{"arch": "convnext_v2", "model": "image classifier", "dataset": "rendered scenes of coloured solids on a plain floor", "train_examples": 195000, "image_size": 64, "crop_scale_min": 1, "horizontal_flip": false, "translate": 0.06, "targets": ["light from"], "num_classes": 4, "isotropic": false, "norm": "layernorm", "hidden_act": "gelu", "mlp_ratio": 6, "layer_scale_init": 0.01, "inner_norm": false, "patch_size": [4, 4], "conv_stem": false, "depths": [3, 6, 6], "widths": [64, 128, 256], "kernel_size": 7, "label_smoothing": 0.2, "loss": "cross_entropy", "init": "lecun_normal", "residual_init": "scaled_by_depth", "optimizer": "adamw", "learning_rate": 0.0012, "beta1": 0.95, "beta2": 0.999, "eps": 1e-06, "max_steps": 13700, "batch_size": 256, "epochs": 18.0, "lr_schedule": "cosine", "final_lr_fraction": 0, "warmup_steps": 1370, "weight_decay": 0.2}
Rows from block 5 of a small image classifier, named by matrix and row number. Rows with one number belong to one neuron. Each number is 500 + 40 x the weight over its row's rms, rounded and kept within 0 to 999. All counts start at 0. Numbers have three digits each.
After each neuron's rows are labels from the 100 images, of 14848, where the neuron reaches its highest value: "strongest on" is what is common among them; "colour at peak" is the nearest of a few named colours to the mean colour under the peak. Only what is clearly more common there than usual is listed. The data: rendered scenes of coloured solids on a plain floor. In brackets: how many of the 100.
# fc1: MLP up (model.blocks.5.mlp.fc1.weight, 768x128), inputs 0-63
# fc2: MLP down (model.blocks.5.mlp.fc2.weight, 128x768, transposed), outputs 0-63

fc1.397:496472469481588471506509468475503588497466483547482603498536462500559448454500463491484454499536513449495523516530522501473500552472467531547477412488530494480502483453452508565446555492528511
fc2.397:554511570491436482460498471445432503507425460471581525464512493495484511516511507470470517510564495491529521519461461516469473471487531594528459505481503446491511474482408549538455570501421497
strongest on: light from the left (84); black object (61); its colour: black (33)
colour at peak: black (47); brown (42)

fc1.754:537474475465565534490480530502514554495503447512500539484454383487476555469547530443517445547558531558466526460499461487507515488478504490461570451485462470457447449455560537566487567508500525
fc2.754:497511472485549536466508470547510460469513462511441484524469482519458468465466441479460457514504426494471521594507438507554550464476498515441452484540498490485445524523550467538471461491465528
strongest on: light from the right (92)
colour at peak: brown (51); black (26)

fc1.126:451502545426515519511478467543554541515505472497541501428514493505549493490533476456544433499504545486479524474537483475481497507497478521493486448443549500550542400411489522478487506518533524
fc2.126:453511473539485444451494496564531505480476468478457499528417569528458494550458472394480537480489469483569489566457550527533502509450546553553508540523493435487491472512489569491452414526490481
strongest on: black object (56); its colour: black (31)
colour at peak: brown (38); black (33)

fc1.441:517453457482537476477507464490454485540549501433505575447559474480473484566536476494442434534542467597567542446475440483458501543512527503497546462533450430454555451453495503553430610583544507
fc2.441:518487481446492521487512473536504504451486462489556510457493519516468516469532494560538451485491464552492421544438481550449430500503499517540521520512449510496400463568563639530548515511517523
strongest on: light from the left (79)
colour at peak: brown (31)

fc1.356:507478468442542555469424484530567530515510568526480506570503473446471559574528474472501441527515545499486473486456480536501504500423511482497539425490528476547550524464474486503540496499515491
fc2.356:559465471484495501469496514470593555485449535489569520477485534501469479499473497458477570475528489515583366633496504582440506508467541541508523507470483510480496503461533513474480493518463501
strongest on: light from behind the camera (59)
colour at peak: brown (33)

fc1.669:550540510459455563486475517497646561495485528492511504464503470517548554539496517428549455588508504561534474554464487507553519497477538488495478461466508380475534545421479527468533502547489490
fc2.669:454514518534555471479475504569519518511504519459487470507448486526469531452469500425505482495520481532556497558453576596466471495435492525518564534576523480430525492488599547485512462485568452
strongest on: black object (45)
colour at peak: brown (29)

fc1.48:512515578492479530591461488474518471518513574458512447509463450506546547522487497462474462525491482478502469543538445551524487480444503569528438504528530474500543540454518548506483499516487530
fc2.48:483489516592529523515448533507561506456525420494465489493534544513493438529487495477458490559512501395559432488504547445561449500528500542505480524531483463467540476501493525476452491557472504
strongest on: count: five (46)
colour at peak: brown (44)

fc1.581:513448445545504495453555517584461533526483536532555533431510444485514528533495513457449462423650518564540509497470506407457517479464492458468537477551510449436457524500475532504525490506508533
fc2.581:555454475489530495469519520525464473527505453497509498531524542500479504542463435554548481493439487517545517443479478525543459515508530519529505523533524435472461522521602551513509456514481454
strongest on: white object (82); its colour: white (56)
colour at peak: white (32)

fc1.125:514505494461544555520527520538577582493461429507504483472565459553521441550525514452555510502562534524485538471536537553441454544521501425493575419477548468465462471454427494537473508547503505
fc2.125:474448517500516514485553439513483390513474470537463476462450407479471480487451398465469489466504448516476403460555450483578511456495519468468462429566509450496546500504512504562402501514512575
strongest on: count: five (41)
colour at peak: brown (40)

fc1.279:460473455497523518534451579507527471504509492501486495514441502476507495497540583493522475543580506484479529432478513414486409470471506529424553522601612442515514461510500466591453473485543552
fc2.279:464497542477539429534516468495486476487587497456490500460540489465530440490550509554540497490510551444482525564608476471400487477500475454470519442509517561530477527494584519507572506508562595
strongest on: light from behind the scene (54)
colour at peak: brown (33)

fc1.560:533455495535506481497470584477538506528488482538569426455452458516541478521508530468500482493544515478428482569507520355509464557517502539499521475527538462500489529501522494588529481496496481
fc2.560:518466513427471497530492457432460465564477500492541515497540389497461480446477540546514515511467534462479524502526532504443485494506441517486462443472519587462506485530509485576474561530583489
strongest on: count: five (45)
colour at peak: brown (34)

fc1.765:548477538527478488446522481536516516569483510494573507482425474461547428493576528470466451486552501595484544506519561436466524540517532524525542533448541517498543475415470540532423498523485539
fc2.765:530535526551535493448511479506554564506501545476513466451437502561492503462463470447535409533472509459499459550539504549493463497513511530563524487531510461536489470514536557421519454571526487
strongest on: light from the left (82)
colour at peak: brown (36)

fc1.345:493497579531459486498466538491448525521454588495516514447510416483515463480584492463497489443485447500522472451490542516488541462467526494458567515514484496538514523511579498536535490465497577
fc2.345:554516475530422458507473517475535483515466476496463502584544540469559459601493491507441462539522474486433555455458457506492506471538522511546463551461517488526582557469350523512447528451483466
strongest on: light from behind the camera (63); white object (59); its colour: white (34)
colour at peak: pink (42); white (38)

fc1.342:541480580488435539486395557465532530520529516502523460500490435444509532444517491441489503568566485608536506520474543505531473527475504535548482506540495426417489519418503550529556497575525489
fc2.342:409507446508503447567536466464582506455550560503481496475517559512504479503544558546526474459442530509462515408543553565537561510484487518532526476492469517497492480478493494498520510547495464
strongest on: light from behind the scene (98)
colour at peak: brown (44)

fc1.91:546471579484590548530538526498530425551497608502434546511481475530482552490540555502488424530540502466533434476485492539400469459500477548455480468549461535395479531471541490566516514556450484
fc2.91:539485402518503556447497531436559519483574476516431495555535496498476510489510510492502540552496456458506579566544506418561537479481566539531478498462458449512444503493389453531444505490444447
strongest on: light from the right (56)
colour at peak: brown (37)

fc1.515:481467544555513545517452508515480474547445461474417451508459449472531503584525491501480567605544469508475501519440512465506478455443593501468472487457512486508459518440516507485499576488581502
fc2.515:474550498548505529520481497460490430508520508514465564500509479470491439514549501511466518576529498428517461538495452409488552485490470501379460512521548526507498503406545479547487565537449538
strongest on: light from behind the scene (65)
colour at peak: brown (57)

fc1.576:509485494503527427537438500483515555513515478556527507526533509482526492476491532523468476481546483527474519470427607460501473505485502537506476484510486467525485498481442485461465462551438490
fc2.576:494466528549505503476542462492481546460455364491500503511512445449469394556528506494519492516498522519546451493517434502539486528474527488504413508503522515503478508475535556471465450540541516
strongest on: light from the left (73)
colour at peak: brown (36)

fc1.524:527524607515523467489531463520476517488448561604494558517495455506496466466522453488571489475538494473491578490515547504509513544505526554542485475529611492470579444471525524570499486573453539
fc2.524:506524477527442538468505502476477504497512431511472563489600549430525541532440480491461547424525465518516490498496467518522488508500482478451470530448503524501577517460471552576458541530470499
strongest on: black object (51); light from the left (50); its colour: black (28)
colour at peak: brown (39); black (37)

fc1.643:521499567537492521598449486492475478553461507541514419458530405389509476433573477477490602438539485549479501472499547427503484535474479450532563568499475448497478492525510475568469517516448475
fc2.643:535523396574493468544463507490500489472542484478388470546482521504553514573434460451465475566565524476456567482501471526519492450514504499545505497519473477540570545459457504519398533536481498
strongest on: white object (79); its colour: white (43)
colour at peak: pink (45); white (35)

fc1.97:561479573473464461475514442494503559490474553479538506461441433509446485503537500481542497526565485437464526475533505490500527558478507512470560510480542382490467467437574524508526485502566573
fc2.97:541511500540418563459478489503540508474409439534539547516531517525485448490514454520479486501492464463506484464475496457534504554519457521474488490525500478496526473499508552566415494549457450
strongest on: black object (69); light from the right (53); its colour: black (38)
colour at peak: brown (45); black (41)

fc1.322:491400488553489529484525526465520538515460476536539450452552414501508445438589512497503589550531553502482540541510494444473420480508444508492539541532605503499431528518501520507491503579429507
fc2.322:457478506559554492545484483524511461451529533481407507482480492530470576480428501495482520496485499547551476565516496506537502455467516484498520461531468484579482463491541435564454523559573453
strongest on: light from behind the scene (78); white object (49)
colour at peak: brown (26)

fc1.32:555448449460508554476493491544516437509560476460479500551464478416476473495504514485506441625579510477526515499491457504504502516481464549485502538470464467522460512500566531600552585573606472
fc2.32:587476488380516442540554499539448580501504570477496514513533504488466561495466567529561532463431485573487497513502500611426458513489485466543506490480482495484451488554568514524555457443511504
strongest on: light from behind the scene (52)
colour at peak: brown (61)

fc1.21:508504496506481518560538457531573479504499475438542515562543492436476477548493589530465453520548499511479547469502492514528492497480516502534593451475569459526470431483472472606474480529511515
fc2.21:485507546399578470501513507507450507495485534418561487542514451453514419487449503527538463577479515543451474453529498432462511513523468415487520431516525505438493515551494536487510498451526492
strongest on: count: five (47)
colour at peak: brown (26)

fc1.682:557555536485559503464508490505488542495454478470509491526544488530545403505597489460499508473539462547477501492441549443486458451564601472493507501462559456473461490424476525525522497563525504
fc2.682:446539526480509467498548452504523544524585522491535488458445470512510543420514512484517446477445499548574508472493451505532441495445498522543527553498492481507515474498492575423595522452514536
strongest on: light from behind the scene (58)
colour at peak: brown (47)

fc1.112:566535526428521511510479473496515484541496503473528556501488480493561447462501503480518414568532559529488447509506520486524440548522522561522484492475586447449567466468542488481482502532530531
fc2.112:575507492513486452495507459541487546483482496465494503486461494577495478527402471457507502544524472536512465482468499563489473497465505550569467498538484501446519467500583572485528480496469485
strongest on: black object (58); light from the left (52); its colour: black (29)
colour at peak: brown (46); black (31)

fc1.409:480407434507520521464505422520482507476492482478458613529519442478492469541494445518438454525553463482517548454511482512472497469463475548508532494499439424499509449465510501593548580460497546
fc2.409:499499473427481474514574445520420535498558454508517515469524501503469567498514526550536518383468465512501512518492447553431509459521532492522478480460471473464444486497502543574516488464488563
strongest on: light from the left (73)
colour at peak: brown (39)

fc1.5:462473527498556480550511513463529527481454449505473471463521460505471469575553575494437524584574506499466501506420496459443490526534537488475474469528473413465503527492488446538434538514540532
fc2.5:537442515512449506526495503438507437506480511502515542512518531514445482466492551523547563524414486495519490528557477447447566545451515524426509494470496488545450455473530485517497583524516522
strongest on: light from behind the scene (55)
colour at peak: brown (47)

fc1.610:568457430524492523520543542570454520532492521463503441439550381481500526485614512517450430435482518553500460463482485503519512488461484451489539533530433511482498570494547474498543502493423514
fc2.610:539552458556520495524484480570470486516485495456383493504464486471488504532428448459429490596546496517492576517542515494481504473511558492507492499557481488540560536478476509501382527555469465
strongest on: white object (84); light from behind the camera (57); its colour: white (47)
colour at peak: white (60)

fc1.166:544482580469531523437552443451488537527431516528451502458529434470552447458505543479574450452516500457541509506480548496600539556488529512533526501488588456426585444459489496493468527555427566
fc2.166:494482510530428497468502494466465535512473517518483514542537560431458495541490446458501528491487456540459479515521487537516434524540426497502487528466544498508583518486417506533499481487464464
strongest on: black object (49); its colour: black (28)
colour at peak: brown (35)